From a checkpoint of a small audio frame classifier.
Model: 4.77M parameters, log mel input, arch mobilenet_v2, norm batchnorm, activation relu, depths [3, 4, 5, 3], widths [192, 192, 192, 192].
Data: trained on songs of 200 made-up bird species, synthesised, often over outdoor noise, 39062 training examples, 17.4 epochs.
Rows from block 2, named by matrix and row number. Each number is 128 + 32 x the weight over its row's rms, rounded and kept within 0 to 255. All counts start at 0. Numbers have three digits each. After the name is the row's rms in percent of the matrix's.
# convs0: expand pointwise conv (model.blocks.2.convs.0.weight, 768x192x1), inputs 96-191
convs0.439 100:087146212133132138163092121132087118147147101129163082113130101046100076173100126089146115145128148132120153122186148122124105121158111120164117123130099079173135127098164108165155049195161115140084152073080179114108127127068128166097111079119166109104115136139187111104168135174149079151
convs0.440 104:093149114134082135096107071154103091097110111078101156134156162004082113075107136112143161115109126091090170130129160137173125147191079149133095086136149148100103118102121110155083085126105119196121116108160149147072126142097098136130166089126135204171157166063136062097109145117134093114
convs0.441 098:105111195108124082154108146087110121124101144169143123124168194108197122118114125097130172144108122142137158189163164092152202125140063172141163113055092164124175136145081137152143171132123127117110092105069136120067100142078150159157120096147155172112125165109151113064066076120119115145
convs0.442 088:158155176111190158155152135144139142108146110106159023136137108129131129133132116127095130162122170112077157150144139191127105057135111145194140062132169075100135059145089136136065108122159083147097088120150131098151173098153107119089176084176167157147123176076201144060119124082127122172
convs0.443 093:139151184095128098134150162120102178073137115102088121089142110127165078139098131212146118081198171092101120092073162102103136156170106183116153109161148136118147129155175124107168090186147094141110131172101187131174069107146206071150084131074145138141098130112172147145089107097145177162
convs0.444 091:153126177141116128127022120110111163158148169110081156145086157112184154204134159093120109120065165123123097144100136099140109167138116099160122132141121108146124166136135098099141165108120058099103102112132072107086162188093132160153082095131135150090156131120107183135108111126137111134
convs0.445 100:152142127183189097108111150063100112119142141122152094167137112102121109168128138079120103151055122135137097154141139079199137072149103066132166126147092112163180148147161118106182129216164113161134104142171146123146083123149122119102166162062088094137161143109093119145158146146142062137
convs0.446 093:152154124069110162097141136140117150167155179197126091130151089143122091187105138182119133113082127142095175156155136069099086077170102107127066112167153127137171147138167122104120109119129075135122130072056137118094149148156186130133112133116143199101073110185112196116133102124116169109
convs0.447 114:183109134144099140161134134124154119119117131164156172158127097114116137123131139130107144116133087151152173147196167155145058146113121120116117146127163135150065118156103160104157158047104101212071167098129127157144074122147163168112115076144083172153121146086208115099179171120122077100
convs0.448 107:127113046125145118107146124107134149063149115095102140119166151157120190097122117195179099123197130151159167142166139116088128102144106134182160113130095112076098099175109173147188194147126113104121104175106144142154135150125125144114151057152103086099121075161136103088125136066101106165
convs0.449 115:079137165069131121171139083181095103093126110120204117137109143186195106113152154098186177152195150138127131118114140096167127105126160113123158072160094106150135119087124115099145108180161127099088095185138087116121147128134175157189129207129145078143146099092115146097127123118090157120
convs0.450 101:127105182142113141141157142138113150178118137134117159084110149135131133126130127063175119109081109128062142147118100099174079116160091112079158120192119188125095129160110102116078148155079168155098072180122048120140101161135171107095114096106180033136141173147185071205154121154150124157
convs0.451 111:145097166170096141173121171101087138099161132124163105090084112084096120089155083134114133152140156134105149091138165141104074183202136149113123183119156151149108178128148091165062125107128099095115156113171140092130116127103155118109126037139129172093137138107105081106151127090119215165
convs0.452 111:151116136079046113136132155123109130157087116140112193157136167094138097127138141135117103157107180139130128141105150153096182165117121144168099097084125102149111116125179130106113083178149100144106122132161052127138129121149151128062132162098134141114156129124158174093134117144118106042
convs0.453 123:138139193109103180111109115152141106079149121127097090207186114140096124132154153111173060144063114155199085117191150116131063143116085088157153108162115166093120134148128169172140082139115107141102113097097173170114094108114130098130111197123129095195147102135124093134149086146138091141
convs0.454 091:121162179101101079155202113149156102133169097143086068137113068174183131180156118161086111157142133109097129135168171190135151137167092125158112079131116092141145142090076170091122103076122199156146163079164093101101138122109135134128149113120123105132105171071129143155140180154098173097
convs0.455 107:114118170150178129151146142161133089154155104110182159070138152113116120035112156160128125138131112156136081145126128142114117176163168116115071119154154103095099197138112151133110113162107145151192085113126164111126186132185125117164118086127125128105134111159076122177141116159193141137
convs0.456 084:073096110173101199165094116116137118084125086201083183096115130139133090190135095139094211105117125153027131142120125142124112133146144133093128122126062120102183146108129119117132139132093152132147120097114134129064172179077156136163191181118074069110157118123066075141128096118102115160
convs0.457 108:107135135181169089143119111117104102135070123125084203122190109142123105129138094098132156046136121133143144187097144105107115139132073139163114139134122161080066157154163168147137173167087103131116136093145106119139217162159198121098147072138153117132101118122147150130122137137118194094
convs0.458 099:096177134153152140158070111158106131201100179148109130129077076179181123080105111127072091140129157110125108125130107085181131128071123087139091134140134151151097072124145166153131171115122102113098152113112177067098137113114209138059105126087136132105101100121125133084151147104146135114
convs0.459 109:144122117123098121172154159170079118103050118158171114124117175115106154162119175152118121113180062157122130161129145191146131115138148132140112139127177090134123158120131122162106156135147074088127179146133179097143150141148156178129119138143131130121147146085140126173122160218126112146
convs0.460 103:191186163142120112166185166129068166115100089121096159127058114114086142138087106123121095104138128059110125131049094143149075106138090145178105121186110055145163201093101108123080170109124158132131119108090112123112121121122080105111167090165116141160177106188072097140094174182061093110
convs0.461 124:108126102151133165117091122178119105115090128110129082135072092192153150141168133126220108183124103156113094110164098168090107137137096172106130105142100183187141048119115164113121097137137156112163131089158153102131150121135145127106157069136144141082155153131091103156150108127155089072
convs0.462 085:065125168081180168118093150100155109137130114101121134130120134085209067088140082122099100154145100151082116091155151078146111089094161157100136155200104110136087140083128118128104180132143096134204120124116115143114129157090094172121080201094133178093166130108053121116126091121167118090
convs0.463 099:146139118116184161136135095098126139097081109223114087076089108150114082158135086121155140137092154139142070112163108101068095132177091133169081178153104114131138152126096135111125147108060171130158217126112099117109139140124131155104083133097157062111129120089103178113127124120115178084
convs0.464 088:113184120152184124083177116114146096183108116134112132096170094112131085085177072086133203156074146133111202114168150163149048101136073105079152121134146121091063114131166117140101201059148138142157134135144147179175177163123072118189209156154097124201136106150081132140154084099129124113
convs0.465 081:132095120090174141068201145207110179153147186135130145143132094093082150129144129075135145106155120118113166122163091097123144122118086126126129135162164209150170100112126101115106084088112197129138101183163159124179181139169115126088087108166142087151122156100139145127136124144102103128
convs0.466 109:131189109139096147096140072113119152064177135139148095081114133073099162175089088147182086062135118100134126129101136129151130123141114141125126124168127118133081154149113179082147109102117109164112167104145102092134192073120104189141161103092156115137149112135079184132068099150101196186
convs0.467 088:065110155154117145152106108169140113128141108089124083130173152120111153168123172106167145107107180119123122144144204124103135137152142164173136040164110171142105116083156128154178115084192156148144101084067113126086131176099159013123139134233115128119137118098120111104170150157110156118